config = dict(
    model='sound classifier',
    dataset='notes from a synthesiser with random patches',
    train_examples=78125,
    n_mels=64,
    hop_length=160,
    input='log_mel',
    spec_augment=False,
    win_length=400,
    targets=['oscillator', 'envelope', 'filter motion', 'pitch class'],
    num_classes=[10, 4, 4, 12],
    arch='tdnn',
    norm='batchnorm',
    activation='gelu',
    depths=[9],
    kernel_size=3,
    stem='single',
    widths=[384],
    label_smoothing=0.05,
    loss='cross_entropy',
    init='kaiming_normal',
    optimizer='soap',
    beta2=0.95,
    lr=0.0029,
    beta1=0.95,
    shampoo_beta=0.95,
    eps=1e-08,
    precondition_frequency=20,
    max_precond_dim=1536,
    merge_dims=False,
    one_sided=True,
    adamw_lr_other_params=0.0012,
    gradient_noise=0.1,
    steps=13000,
    batch_size=128,
    epochs=21.3,
    lr_schedule='wsd',
    decay_fraction=0.2,
    final_lr_fraction=0,
    warmup_steps=650,
    weight_decay=0.0,
    adamw_weight_decay_other_params=0,
)
Rows from block 3, named by matrix and row number. Each number is 128 + 24 x the weight over its row's rms, rounded and kept within 0 to 255. All counts start at 0. After the name is the row's rms in percent of the matrix's.
# conv: pointwise conv (model.blocks.3.conv.weight, 384x384x1), inputs 128-191
conv.40 103 [ 83 132 152 100 134  85 123 143 144 115 102 181 151  91 140 126  83 105 144 104 114 123  99 101 132 124 117 149 131 134 134 117  82  98 125  67 118 126 128 132 106 136 132 113 123 146 113 102 135 125  97 138 143 136 143 147 164 118  80 141 155 130 132 107]
conv.41 100 [137 129 139 141 171 107 116 178 107 157 113 112 120  97 139  95  97 126 162  94 104 141  98 105  88 116  95 165 137 116 108 156 112 107 158  94  93 113 129 161 149 135  96 113 121 134 155 127 114 142 133  94 121 142 146 119  99 141 148 126 113 133 152 116]
conv.42 103 [115 117 162 117 117 166 148 123 111 126 112 130 101 140 177 105 116  96 126 122 137 106 108 105 129 142 122 111 144 157 147 126 119 158 156 131 132 175 122 121 119 105 114  82 120 109 133 115 116 116 110 145 116 164 166 184 138 115 141  95 145 132 164 115]
conv.43 102 [164 117  89 143 104 128 140 133 137  77 125 121 108 107 118 126 106  93 115 131  85 143  95 145  93 119 151 154 126 157  92  79 140 128 121 140 150 142  81  70 147 113 130 127 160 119  98 105  91 166 122 140 154 184  78 127 136 124 109 129 151 114 117 121]
conv.44 100 [110 144 150 118 139  52 129 175 100  81 140 144 155 118 103 142 108 121 159 119 145 115 136 117 108 115 142 144 111 110 117 109 149  84 128 140 137 115 104 161 125 153 144 116 113 122 129 121 117  97  99 108 166 125 143 133 151 142  55 143  97  91 128 137]
conv.45 088 [ 79 141 140 113 156 147 145 121 127 110 152 122 130 125 185  73 151 127 129 118 118 186 102  90 129 122  89 122 116 129 123 107  94 147 121 152 133 105 109 121 135 113 146 162 115  80 145 122 133 131  70 125 154 111 122 130 145 134  80  97 114 109  94 122]
conv.46 096 [149 114 161 135 130 139 114 179 133 118 109 144 108 154 182  84 116 119 107  95 155 141 170 149 135 163  91 117 119 119 131 174 161 124 108 154 130 173 139 133 118 127 114 107  97 125 111 125 133 119 168 142 105 119 168 114 126 154 164 156 124 131 139 138]
conv.47 104 [160 174 145 144 143 122 120 151 121 150 148 100 125 137 119  88  80  92 128 140 125 123 123 102 101  96  94 115 197 111 108 142 149 120 148 137 115  89 151 128 128  93 122 114 150 139 107 147 132 152 129 120 126 111 121  86 131 124 114 107 112 117 116 156]
conv.48 101 [138 159 117 139 131  96  94  62 126  94 159  79 103 167 166 150 133 116 140 108 111 145  99 104 116 104  93 113 115 136 137 129 135 149 141 170 131  88  75 165 113 130 128 139 121  92 123 133 141 118 116 131 130  71 113 131 125 117 136  75 118 124 154  87]
conv.49 103 [100 109 133 126 125 112 106 125 119 158 115 101  96 135 104  57 161 135 165 123 104 110 127 147 112  88 126 137 153 139 122 103 124 101 135 123 133 128 155  99 124 106 149  90 123 105 140 100 110 100 146 122 115 160 157 175 161 200 144 152 109 118 151 131]
conv.50 103 [146 135 149 145 154 168  62  84 118 153 101 105 142 106 147 167 129 102 125  88 170 117 103 104 140 131 139 144 144 119 137 157 165 104 146  84 147 125 155 164 135 146 118 125 150 159 121 151 131 117 153 137 135 146 129  96 109 138 152 108 144 131 170 118]
conv.51 097 [114 110 141 111  88 114 118 151 136 110 137 173 116 135 119 113 133 101 132  78 164 147 136 135 113 109 101  95 128  86 144 108 145 141 104  95 167 117 106 115 149 122 110 131 118 127  99 131 120 118 136 139 150 147  80 123 118 124 127 135 110 110 140 157]
conv.52 101 [138 106 117 132 167 106 133 138 121 116 130 170 106  98 136 107 134 152 100 184 153  99  79 145  87 145 140 123 126 153 131 143  97 163 123 123 136 155 100 124 121 112 138 129 112 163 142 137 110 154 126  86 105  85 139 134 142 107 105 115 115 138 126 133]
conv.53 106 [114 165 126 132 129 102 144 107 140 113  87 113 110 114 135 125 133 106 146 134 145 120 104 131 120 108 110 203 158 138 125 121 130 154 152 139 124  95 155 130 130 106 149 114 142 133 121 114 119 118 131 126 107 147 154 111  80 149 124 154 124  61 130 109]
conv.54 096 [179 122 153 135 139 137 105 160 130 132 112 114 109 133 161 139 150 113 126 137 121 109 109 133  91 144 130 107 165  80  89 138 150  96  94  78 166 119 144 145 115 133 138 135 121 168 116 177 130 144 106 138 107  89 150 138 127 131 128 106 124 145 124  90]
conv.55 100 [158 130 127 105 119 152 153 105 115 152 153 122 164 133 142  87 175 132 103 171 163  75 126 156 155 133 130 114 139 118 133 137  95  99 159 142 109 164 129  90 109 115 110  88 101 159 136  97 158 106 112 113 138 134 111 101  99 163 157 113 115 137  84 130]
conv.56 102 [122  93  71 135 133 136 139 104 135 165 119 121 107 110 113  79 154 118 142 146 157 119 119 137 131 160 158 149  67 146  60 172 118 126 124 141  87  97  97 111 138 113 159 170 180 148 136 121  96 134 101 111  85 142 125  87 130 117 101 136 101  97 110 144]
conv.57 096 [160 150 107 107 138  96 134 107 116 107 180 120 157 186 120 151 121 126 125 154 115 174 103 138 141 102 117 125 124 123 108 141 145 106 129 157 145 118 148 131 113 126 121 148 150 141 110 143 122 130 133 133 119 112 166 111 124 125 119 149 118 142 179 108]
conv.58 098 [138 135 116 136 164 120 101 153 149 148 108 113 108 132 122 136 124 132 161 150 144 138 111 104 150 184 166 137 124 147  94  95  91 157  87 133 157 157 146 136  83 102  63 120 148  78  97 100 164 118  90 108 146 127 112 100  97 107 126 147 146 174 151 147]
conv.59 102 [148 146 106  99  89  93 127 152  61 120 131 136  85 127 107 117 141 127 132 108 131 176 133 116 122 123 147 159 117 166 147 121 140 135 107 101 132 195 125  95 146 152  65 150 190 126 172 102 119 120 130 106  93 117 159 110  99  95 140 111 132 139 120 126]
conv.60 101 [131  94 136 134 153 136 136 158 130 118 135 112 156 104 122 102  88 105 133 175 151 122 131 133  93 165 167 105 127 117 148 130 101 120 117 162 146 119 144  97 132 125 101 103 116 147 137 137 112  95 145 134  68 164 125 170 138 135  83 139 171 132 103 112]
conv.61 096 [162 115 114 131 118 169 159 121 108 141 169 123 127 148 143 131  97 123 137 168 114 153 133  96 145 123 175 152 133 135 155  84 116 171 108 134 111 159 174 144 164  98 132 131 119 111 138 141 134 157 185 141 116 145 167 129 134 135 122  97 145 128 112  76]
conv.62 095 [118  94 132 129 174 167 115 111 130 114 121 132 141  90 138 153 118  67 167 161 139 159  85 143 133  87 124 113 106 104 133 146 127 140 125 128 101 130 135  81 118 169 139 118 109 118 142 109 128 105 147 138 136 139  98  93 144 105 127  87 124 128 180 121]
conv.63 103 [139 108 111  64  98 135 123 101 106 119 116 105 114 106 124 157 128  90 102 116 138 101  59 121 143 139 131  96 138 124 121  85 116  79 125 100 186 128 144 126 144  84 152 119 133 125 144 135 115 127 123 100 125 139 149 160 132  88 120 121 118 121 130 116]
conv.64 096 [198 136 141 120 114 142 133 143 123 126 134 147  85 206 132  75 140 102 104  99 100 104  84 131 130 142 118 183 170 139 142  44 193  98 121 119 146 142 144 147  99 129 100 112 120 103 135 116 107 133 154 157 168 113 154 124 161 128 102 153 122 147 172 135]
conv.65 101 [142 169 144 129 143 108 126 158 139 141 172 153 128 116 164 120 132 165 138 126 120 130 139 128 109 108  96 166 129 181  62 153 134 127 121 102 123 141 153 131 148 181 123 144 115  92 130  96  89 132 109 127 161 108 128 124 147 128 116 103 140 113  97 120]
conv.66 099 [100 156 117 130 118 104 159 121 138 148 129 131 124 102 137 159 112 117 151 108 158 130 169 153 115 125 164  94 104 126 127 148 125 137 137 102 114 128 145  73 158 140 141 142 145  96 106 128 130 122 158 168 127 115 146 147 153 127  93  94 110 144  95 146]
conv.67 104 [100 111 102  82 123  81 127 150 107 128 132 127 141 125 130  50 143 104 136  96 135 131 123 145  88 130  98 145 104 131 122 133 126 131 114 128  96 103 133 137 100  88 125 124 132  91 108 122 159 131 121 141 129 131 113 133 137 159 126 159 155 154  54 169]
conv.68 108 [124 109 117 109 166 168 129 145 103 135 131 111 106 108 133  57 147 121 128 185 109 109 117  73 126 159 176 115  98 135 124 124 103 105 144  95  69 135 114 129 103 108 118 121 146 150 129 150 174 141 148 145 112 139 123 184 131 152  97 123  93 133 151 106]
conv.69 101 [135 109 132  88 164 120 141 165  89 138  94  60 122 124 145 113  94 121 219 145 168 110 147  98 135 119 163 140 135 140 139 170 135 129 132 158 109 138  92 145  86 131 129 137  90 140 111 110  70 138 123 161 118 112 115 107 123 133 172 135 165 126 131 154]
conv.70 102 [141 177 131  77 131 109 152 128 141 137  67 133 104 116 120 127 115 139 153 204 131  91 153 124 136 117 136 119 150 105 136 158 118 143 103 165  77 176 121 162 147 173 130 139 164  99 103 149  98 114 143 173  96 168 124 148 141 139 121 100 125 136 104 116]
conv.71 105 [154 106 137 162 128 143 137 129 121  92  97 127 129 112 121  97 120 111 131 132 106 131 140 132 124 116 125  84 119  90 145 106 142 193 115 118 110 108 103 166 131 141 170 114 111 124 121 129 135 157 131 131  91 169 108  94 113 143 155 162  58 114  99 145]
conv.72 098 [157  94 158 135 116 142 128 150 127 150 145 154 137 124  81 110 121 127 103  98 119 141 141 161 163 146 161 115 130 123  91 113 124  90 103 124 130 116 180  95 110 145 105 119  95 145 146 122 103 130 138 148 115 108 111 127 143 127 140 138 132 150 169  93]
conv.73 098 [137 148  99 134 121 153 134 140 169 127 100 160 136 102 134  94 113 163 115 150  94  90 156 115 106  77 113 160 112 146 175 157  68 151 127 126 119 145 162 139 129 148 144 118  96 118 161  90  93 138 113 139  91 127 124 181 133 100  95 112 127 143 122  63]
conv.74 106 [127 130 127 130 143 108 117 115 123 146 140 129 121 133  90 103 136 111 143 155 126 127 121 120 107 118 137  90 110 147 152 137 144  74 132 133 108 177 109 146 161 134 142 154 152 143  99 145 131  85 121 161  89  90 117 108 130 148 148 156  89 160 166 117]
conv.75 103 [ 94 167 146 156 133 139 115 103 131 104 151 147 151 102 136 120 121 136 125 120  95 183 136 174 143 127 109 105  92 123 153 124  90 121 138 150 135 145 132  74  77 131 113 136 112  93 132 137 103 135 105 130 119 140 128 139 139 139 162 114 103 104 110 119]
conv.76 108 [128 152 131 114 113 174 135 133 134 129 115 134 128 115 113  83 132 103 149 137 116 121  99  82 136 119 124 153 181 133 146 119 121 154 133  98  91 136 164  69 113 116 131  90 145 121 104  85 128 115 132  77 130 124  99 158 116 184 109 175 107 158 156 164]
conv.77 104 [126 109  55 147 130 137 114 109 137 152 129 130 102 139 147 108 118 106 130 128 108 145 148 115 107 184 120 122  89 203 197 132 120 140 170 154 124 120 123 101  77 143 106  85 140 158 135  70 116 166  88 140 113 123 118 122  98 105 118 136 139 134 131 121]
conv.78 097 [119 132 107 154 160 128 115 137  60 109 137 101 146 105 147 171 160 109 160 159 150 100 144 108 143 124 129  94 125 139 112  88 146  93 137 106 169 151 112 114 117 169 118 163 185 114 111 121 110 137 160 132 113 142 114 113 111 112 126 136  78 137  96  71]
conv.79 105 [143 129 165 149 171 106 124 101 101 133 142 106 171 106 145 161 142 149 158 115  98 100 124 141 139 140 153 126 127 163 118 139  98 140 151 121 134 144 171 105 127 136 104 169 101 127 119 109  81 145 129 119 102 153 123 103 121 129 173 136 128 115 134 104]
conv.80 103 [135 101 128 118  60 167 109 123 130 114 110  58  50 122 123 111 132 167 120 112 163 176 116 130 124 129 141 154 124 116 118 105 131 124 138 147 141 137 108 119  87 105 141 141 129 129 130 136 130 159 126 126 123 130 160 148 117 110 120 128 134 163 132 127]
conv.81 100 [127 126 173 134 138  85 127 148 105 121 100  91 160 140 140 155 123 115 154 121  82 126 102 137 136  73 147 104 111 126 141 167 124 113  85  60 142  93 160 130 102 146 123 129 156 109 126 111  97 128 140 106 132 107 149  87 123 169  97 121 113 102 136 140]
conv.82 094 [134 126 123 158 161  74 103 131 164 126 100 167 109 128 121 143 171  90 139 147 118 172 178 118  98  98 117 135 119 106 129 106 127 147 171 142 124 147 134 122 104 108 147 121  99 126  90 129 120 149 147 125 160  84 137 151 147 121 130 131 142 131 167 163]
conv.83 098 [106 118 158 167 139 118 140 105  90 117 124 112 108 140  89 112 110 136 157 140 130 107 167 154 143 100 124  83 111 111 138 114 178 135 190 105 134 124 123 113 133 104 140 149 157  99 107 179 143 125 162 151 157 117 142 147 119 108 151  98 128 137  89 171]
conv.84 104 [155 103 150 119 125 112 151 149 152 206 138 131 140 145 137  89 122 110 113 128 105 120 128  76 127 115 142 151 197 138 119 141 148 129  96 125 137 112 140 127 156 119 146 108 136 142 132  98 133 119 120 129 114 126 110 113 165 116 106 141 120 142 161  93]
conv.85 096 [ 77 102 131 140 143 151 149  99 107  85 134  87 156 138  82 126 144 155 135 173 141 143 127 144 100 119 175 107 147 106 152 226 124  98 109 139 109 144 132 114 151 159 146 144 122 114 128 111 144 135  80 116  93 153 138 151 141 124 155 162 122 105 126 178]
conv.86 105 [102  97 123 113 108  96 107 119 160 110 137 128  99  92 172  70 111 104 141 157  93 132 156 143 108 112 137 157 132 129 151 172 128 124 132 125  98  76 134 180 132  97 113  99  82 145 114  69 153 135 103 139 127 111 175 123 124 120 109 152 116 173 123 117]
conv.87 098 [ 89 112 144 116 162 109  87 128 138 122 145 128 106 149 123 168 111 128 154 106 137 127 148 114 149  99 126 160 136 135 130 145 108 121 136  96 104 141 116 133 103 111 103 142 120 135  95 145 147 162 154 117 109 132 151 128 102 147 140  99 139  80 146 121]
conv.88 100 [109 121 147 136 115  96 104 150  90 115 135 132 118 136 143 158 109 172 101  98 153 106  88 151  99 130 106 107 113 149 125 143 142 149  97 172 114 157 126 134 126 182 132 134 138 154  80 142 122 119 131 131 122  93  95 151 131 146 132 106 151  64 163 113]
conv.89 104 [204 159  92  83 135 164 118 128 152 132 112  94 133 126 110 104  81 134  80 150  88 122 125  76 127 115 122 124 110 102 168  77 147  85  92 114 119 123 148 164  92 125 114 117 125 199 142 125 155 162 148 103 105 110 119  91 126  95  99 114 120 110 146  78]
conv.90 100 [111 175 128 136 129  71 115 142 167 109  99 104 147 103 117 166 155 147  86 153 172 148 141 112 114 135 126 126 152 129 128  98 105  95 111 126 146 152 137 118 126 159 100 125 147 137 140 141 193 133  86 113 119 103 128 114 104 146 103 151  97 155 132  68]
conv.91 100 [155 133 150 142  97 104  88 114 105 130 160 131 153 138 183 133 136 108 139  89 129 115 109 100 165 145 132 112 100 122 142  78 170 142 134 138 108 132 112 168 159 183 128 138 129 135  95 144 156 141 148 135 111 140 129 118 115 140 124 168  99  92 124 124]
conv.92 102 [146 100 170 125 134 149 111  97 140 119 149 150 125 161 111  83 101 101 126  81 110 152  94 129 116 117 130 133 149 163  93 165 126 109 127 156 137 178 133 101 128 126 154 152 150 129 132 147 104 140 133  89 138 125 126  87 118 150 106  89 116 145 156 145]
conv.93 101 [126 144 152 119 108 125 140 163 130  96 123 133 169 115 134 169 142 141 109 120  98  98 116 162 186 119 133 164 117  95 113 110 148 111  95 112 174 166 169  96 141 160 136 119 109 114 154 113 119 195 126  94 176 116 150 126 157  95 119 144  86 150 128 109]
conv.94 101 [147 137 102 146 139 105 145 165 124 157 109 177 133 124 155 145 116  95 126 145 109 109 160 125  82 174 100 123 119 112  84 132 134 142 131 113  84  94 153 166 144 112 145 135 128 208  96  89 121 148 133 121 110 133 175 144 109 113 139 136 164 128 177 114]
conv.95 098 [144 146 116 146 132 140 158 142 142 171 121 148  96 138 119 124 125 120 162 125  99 120 149 159 101  99  75  96 103 131  88 117 100  97 181 141 175 162 120 129 136  89 106 123 118 162 130 112 150 122 141 155 122  92 111 118 145 112 129 110 115 101  92 135]
conv.96 096 [134  76  97 118  89  87 133 141 129 141 134 109 129 100  76 121 131 173  76  95 114 111 146 108 122 136  81 105 118 115 129  38 132 125 143  89 182 110 135 111 151 129 126 101 129 164 162 126 115 106 118 148 137 141 179 171 109 127 141 193 132 134 106  98]
conv.97 099 [131 114 125 115 120 204  84 135  78 144 126 137 161 127  83 136 107 173 110 120 153 107 138 158 166 137 146 108 115 129 136 166 148 145 117 144 105 121 136  89 137 101 140 119 131 143 121  83 125 177 164 114 116 143 132 115 112 106 140 173 140 110 102 115]
conv.98 096 [138 109  88 119 137 124 155 112 151 140 125 177 154 136 119 112 110 125 131 136 108 106 106 149 168 105  78 113 106 131 102 124  99 124 143 116 123 154 108 114  99 114 115  92 171 132 135 153 202 176 123  68 154 104 154 110 124 141 127 151 137 147 133  98]
conv.99 098 [151 149 113 122 143 144 135 138 144 137 151 162 126 169 136 116 125 191 149 132 144 176 115 113 149 181 116 143 146 130 118 147 143 131 142 124 131 106 131 107 153 132  87 106 150 112  75 110 179 139 127  93 127 113 124 111 160 106 140 120 156 113 139 125]
conv.100 100 [142  80 146 106 141 139 100 135 125 121 131 167 117 133 107  94 121 145 117 130 123 123 141 165 122 156 205  79 122  90 126 110 112 152 120 135 159 132 107  95 109 122 101 158 138 146  83 128 118 102 146 130 166 105 113  87 106 103 115 135 132 150 169  99]
conv.101 098 [154 111  49 126  93  86 153 165 101 128 115 128 135 145  94 143 110 156 127 122  97 118 141  98 107  98 173 121 119 131  85 108 176 111 129 125 118 141 172 170 152 127  95 157 141 135 120 129 128  81 111 166 120 157 112 152  79 158 180 106 155 149 130 125]
conv.102 106 [131 125 116 134 126  85 126 100 131  88 113 100 128 141 143 145 124 153 134 110 127 113 120 101  89 122 138 122  79  92 108 116 130 119 172 112 130 119 118 200 109 138 114 143 128 143 133 173 144  69 120 122 141 124 162 153 105 186 139 136 132 107 128 142]
conv.103 103 [136 123 129 121 119 111  90 128 129 114 106  87 115 123 184 150 168 117  84 114 169 110 135 108 150 145  99 148 118 170 120 131 128 127 156 124 139 115 148 169 103 129 128 135 125 139  99 133 135  98  79 130 138 134 118 107 164 110 133 116 106 176 127 131]
conv.104 098 [134 169 104 104 127 124 135 113 132 146 101 147  99 125 114 161 142 138 126 109 140 121 129 130 142 141  88 141 142  91 133 126  52 122 100 142 124  45 160 142 103  93 110 154 118 111 141 125 139 128  90 116 110 106 124  86 148 118 104 138 112 152 107 175]
conv.105 097 [ 95 128 114 152 133 140 157 145 112 131 143 134 130 109 126 156 125  75 119 137  91 165 116 120  60 130 157  72 126 110  95 108 113 118 114 122 117 109 126 132 139 120 135 108 109 157 131 119 139  85 130 125  97 134 136 142 125 107 106 168 100 121 107 157]
conv.106 095 [118 148 162 138 134 122 156 147 118 154 115 141 137 104 161 101  88 202  86 159 125 115 134 149 146 102  83 150 147 112 135 136 146 124 117 139 138 177 161 155 118 170 113 122 138 113 153 131 170 149 112 139 111 157 107 140 129 143 116 154 121 169 140 108]
conv.107 101 [132 104 107  93  85 122 119 146 159 178 110 107 117 131 119  91 110 136 123 102 119  87 129  97  97 158 153 123 164  91 120 146 148 136  88 111 125  97 161  96 130 116 132 119 134 129 147 130 128 132  83 125 124  87 128 148 140 114 113 141 205 143 102 109]
conv.108 102 [148 149 137 176 131 193 112 121  85 104 152 114 116 137 113  91 131 173 123 153 145  95 135 160 100 100 154 127 149  95 133 123 126 118  78 132 113  97 139 117 100 134  81  90 106 150 132 138 169 127 132 170 138 125 101 135 150 124 128 128 106 117 139 103]
conv.109 104 [101 107 122 173 128  85 103 140  98 155 118 129 137  81  98 154 108 155 148 126  91 144 156 141 128 106 106  80 101 109 133 106 121 127 105  87 109 133 126 158 116 104 157 117 125 138 135 134 105 106 176 137 131 125 149 159 139 111 127 165 114 146 137 109]
conv.110 101 [113 118 112 115 109 137 116 153  74 151  94 129 132 137 107 101 137 144 126 130 136 170  68 159 121 153  91 116 148 148 160 107 125  64 157 102 124 130 132 108 135 102  90 151 145 118 149 116  92 115 161 162 150 115 140 141 115 116 159 109 107 133  81 203]
conv.111 101 [ 73 112 107 148 104 151  93 118 102 115 116 108 125 101 127 120 126 124 145 151 202 147 126 126 130 130 119 131 152  77 114 125 138 102 172  99 148  74 104 153 133 150 107 142  96 107 109 138 140 117 101 145 137 109 156 165 128  96 145  96 116 111  77 131]
conv.112 101 [135 107  95 155 124 127 125 128 134 131 120 152  94 120 113 133 158 122  80 146 176 161 145 119 164 117  62 116 120 106 151 134 127 148 144 141  89 134  80 167 120  82 105 148 117 140 108 109 108 116 104 114 125  93  96 118 101 112 158 150 135 143  98 143]
conv.113 101 [145 154 107 136 180 143 151 118 123 129 104 110 141 107 111 141 104 120 156 113 127 163 106 115 127 125 131 126 120 110 107  97 143 112 130 122 108 142 131 156  85 124  99 106 148 129 121 128 143 122 145 110  79 143 115  78 156 123 108 139 147 160 161 130]
conv.114 099 [157 124 130 144 178  81 108 113 104 150 150 136 113 155 107 115 131 119 150 117 139 126 102 130 111 114  99 129 137  99 153 122 124  89 148 147  75  86 102 105 105 111  66 117 127 153 134 110 172 119 118 111 151 125 114  93 132 118 154 141 154  87 150 156]
conv.115 102 [134 122 150 145 179 122 129 144 146 118 153  89 155 117 107 104 151 101  59 111 130 130  97 112 111 152 126 130 123 121 159 233 158 117 139 108 105 154 147 143 159 144 156 109 123 130 146 151 103 127 163 112 140 121 125 119 184  61 136 118 152 140 135 123]
conv.116 101 [129 185 114 111 105 141 120 150 145 146  80 126 116 158  89 104 127 101 128 131  71 131 101 130 130 130 148 111 177 139 172 117 117 146 129 131 149  99 122 113 147 114 126  79 197 100 115 118 163 131 140 183 132 163 115 126 110 101 115 100 119 123 130  96]
conv.117 104 [117 163 114 103  93 112 155 152 105 115 157 106  86 123 116  99 100 102 137 107 121 143 140  83 150 134 136  93 105 102 165 133 102 142 142 122 147 103 157 127  91 131 131 113 119 147 130 127  97 117  67 105 165 148 141 163 103 132 115 134 137 173 128 146]
conv.118 093 [ 98 134 132 132 109 155 121 127 140 113 106 108 110 117 175 101  96 121 136  81 127 145 114 124  95 102 139 106 108  98 128 151 118 144 127 113 117 129 118 138  77 140 160 116 109  82 128 122 118 116 127 124 117  95 126 125 108 142 135 111 111 170  95 148]
conv.119 102 [177 132  73  65 141 147 140 190 118 146 137 106 138 121 131 145 117 178 131 117 112 146 146 173 136 131 120 118  94 149 115  95 138 139  96 108 117 129 105 145 108 107 129 146 129 211 157  87 126 119 110 111 102 144 134 158 102 151  98 114  97 150 173 117]
conv.120 101 [145 147 130  76 150 152 101 152 129 149 122  85 130  99 184 128 150 120 146 129 133 142 112 112 109 119 117 146 134 150 115 131 131 120 119 134  86 155 119 107 122 162 121  90 114 150 102 104 138 146 122  92 153 115 109 102 151 130 148 119 154 158 172  88]
conv.121 103 [125 117 163 135 157 131 112 141 145  74 103 143 116 132 162 174 147 118 132 106  96 141 128 121 122  81 164 136 126 138 148 102 101 110 109  93 135 127 140 119 143 167 147 100 144 132 136 106 106 138 140 138 134  96 121 122 146 151 134  98 110 159 141  98]
conv.122 095 [ 98 148 139 114 133 145 150 137 120 128 138 126 155  91 123 155 124 114 141 128 135 149 124 113 100 150 134 108 101  96 120 120 106 122 107 116 127 165 128 142 102 122 134 138 162 142 146 108  97 133 103  82 128 169  89 184 125 141  81 112 123 131 142 141]
conv.123 104 [182 139 125 128 107  82 136 133 169 152 115 139 163 160  97 103 117 139 120 121 115 136 139 120  82 104 143 135  89 102  99  97  52  98 156 149 141 146 173 159 123  88 105 151 139 137 136 104 108  91  90 102  99 120 135 120 121 138 108 139 140 175 125 173]
conv.124 101 [ 94 113 120 121 106 105 133 122 103 116 107 130 108 134 111  81 104 101 144 148 129 155 148 112 114 124 138 127 137 168 153 118 139 119 107 152 116 108 129  85 124 135 110 128 135 108 116 142 125 140  83  95 122 152 115 105 136 142  91 135  66 133  89 115]
conv.125 104 [107  92 139 138 119  89 122 154 168 130 129 107 138  98  90 139 127 153 141 116 114 132 201 151 176 126  97  84 139 100  87 123 155 171 128  72 127 161  75 127 148 109  98 160 151 143 116 117  82 167 103 118 136 121 125 137 105 120 110 126 124  99 170  86]
conv.126 099 [133 168  76 163 109 146 149  79 114 108 110 108 127 103 131 118  85 109 100 126 162 153 121 119 136 124 130 145 116 141  81 123 104 140 150 108 103  97 147 165  88 168 149 109 129 151 109 130  95 126 155 161 102 147 147 122  90 148 121 115 117 127 104 111]
conv.127 104 [113 149 131 138 111 154 137 138 113 144 150 145 103 122 139  46 122 132 132 120 127 133 159 116 111 159 111 134 112 123 145 140 107 122 138 133  96 110 129 123 132 111 133 153 162 165 171 133 148 138 148 118 126  80 128 157 122 171  96 140 123 137 123 106]
conv.128 095 [118 115 124  75 120 111 119 140 131 127 124 117 174 153 132 139  91 187 132 146  91 139 122 130 139 111 153 170  99 141 153 136 113 152 110 128 158 146 147 156 160 110 134 142 169 168 130 109 123 110 111 119 107 102 120  93 111 125 111 164  96 113 131 120]
conv.129 101 [131 121 111  99 129 190 151 176  96 130 105 113 125 118  88 142 157 128 113  82 130  82 136 112  98 156  97 188 134 168 156 140 146 100 149  87 121 122 126 144 126 124 143 114 144 159 116 110 151 147 149  91 120 141 112 118  55  92 130 105 194 130 140 145]
conv.130 103 [ 91 103 112 143  84 105 135  97  95 107 156 132 120 128 154 107 134 148 188 140 143 163 156 151 130 128 143 104 143 111 130 153 137 134  82 150  94 132 162 127 118 111 159 145  85 127 122 149 112 124 155 116 143  95 160 148 121 134 129 149  97 135 104  93]
conv.131 101 [137 136 141 106 105  89 131 126 132 111 185 143  88 145 119 134 101 143 151  98  95 104 126 128 110 182 155  62  44 128 138 136 150 109  97 102 139 142 109 170 127 125 134 156 121 157 153 118 163  84 138 126 108  92 131 138 145 166 118 135 107 155 149 126]
conv.132 100 [104  71 141  80 123 122 149 105 156 130 132 129 146 114 151 109 120 131 115  81 121 116 142 191 126 137 112  99 133 141 160 133 122 117 139 131 148 152  78 126 132 108 130 128 162 155 213 140  61 142 105 173  99 133 136 147 106 118 129 105 114 105 154  87]
conv.133 101 [ 78 112 128 115 157 105 109 145 129 141 126 113 152 124 116 178 128 100  98  76 140 115 112 104 124 126 165 125 136 147 127 108 103  68 106 134 182 133 140 121 126 114 131 139 163 110 146 126 129 153 122 160 147 114 145  92 106 112 107  87  96 112 134 139]
conv.134 096 [149 123 142 113 113 159 138 110 118 131  96 119 109 107  97 109 177 134 112 126 118 105  86 134 149 107 151 132 143 129 146 127 126 144 128 116 162  76 159 119 129 147 111  76 105 100 141 131 117 130 155 102 140 137 114 138 126 138 100 105 131 112 171 120]
conv.135 104 [ 74 139 118 112 136 123 137 120 144 143 124 126 113  96 117 134 120 177 118 113  94 109 159 147  88 122  74 136 115 113  87 123  94 162 131 111 177  89 161 135  79 111  88 142 129  95  92 120 150 109 119 146  93 119 117 138 129 104 119 157  87 122 125 148]
conv.136 097 [126 140 100 144 139 157 122 119 119 162 126 131 101 132 116 135 136 147 117 146 128 149 103 102 135 106  95 136  93 133 126 121 112 172 124 140 164 112 140  98  84 106  85 103 154 123 146 121 149 120  71 123 132 114 118 110 134 132  94 133 131 141 172 140]
conv.137 099 [143 119 129  98 117 144 121 177 138 139 152 108 167 109 105 105 131 117 133 133 110 156  96 101 134 110  70 122 130 150 148 129 143 158 160 123 129 174 151 111 140 111 143  88 133 141 106  86 153 138 164 125 172 157 124 121 120  98 138 136 122 116 119 126]
conv.138 101 [127 177 132 153 105 112 115 146 124 115 167  96 191 184 135 123 110 109 119  93 161 116 120 129 141 112 118  93 131 171 103 146 143  99 172  97 120 155  81 113 169 117 162 112 136 155 107 137 129  99 158 126 125 133 121 103 102 115 159 135 135 112 119 134]
conv.139 106 [106 125 124 116 179 142 130 134 135 104 155  81 191 114 134 130 110 129 115 128 101 117 104 115 157 115 169  80 101 148 152 119 142 106 116 113 174 100 146 110 153 140 104 123 132 119 122 145 122 164 145 159 134 123 144 138 151 123 126 116  67 120 102  99]
conv.140 094 [126 133 136 100 122 130 138 157 104 102 116 161 120 108 162  91 126 125 126  94 101 120 156  76 118 129 117 115 113  73 155 107 119 140 114  94 176  98 155 156 137 113 115 100 123  79 148 150 147 115 114 140 128 108 124 121 165  95  97 117 170 157 136 145]
conv.141 100 [124 120 111 130 140 105 130 125 127 137 112 154 166 135 165 143 148 113 138 126 134 162 101 118 166 114 112  89 159 124 144 173 122 112 154 107 116 129  85 100  87 144 101  80 137 147 135  80 167 184 103 130 100 117 140 149 123 145 131 152 126 133 111  98]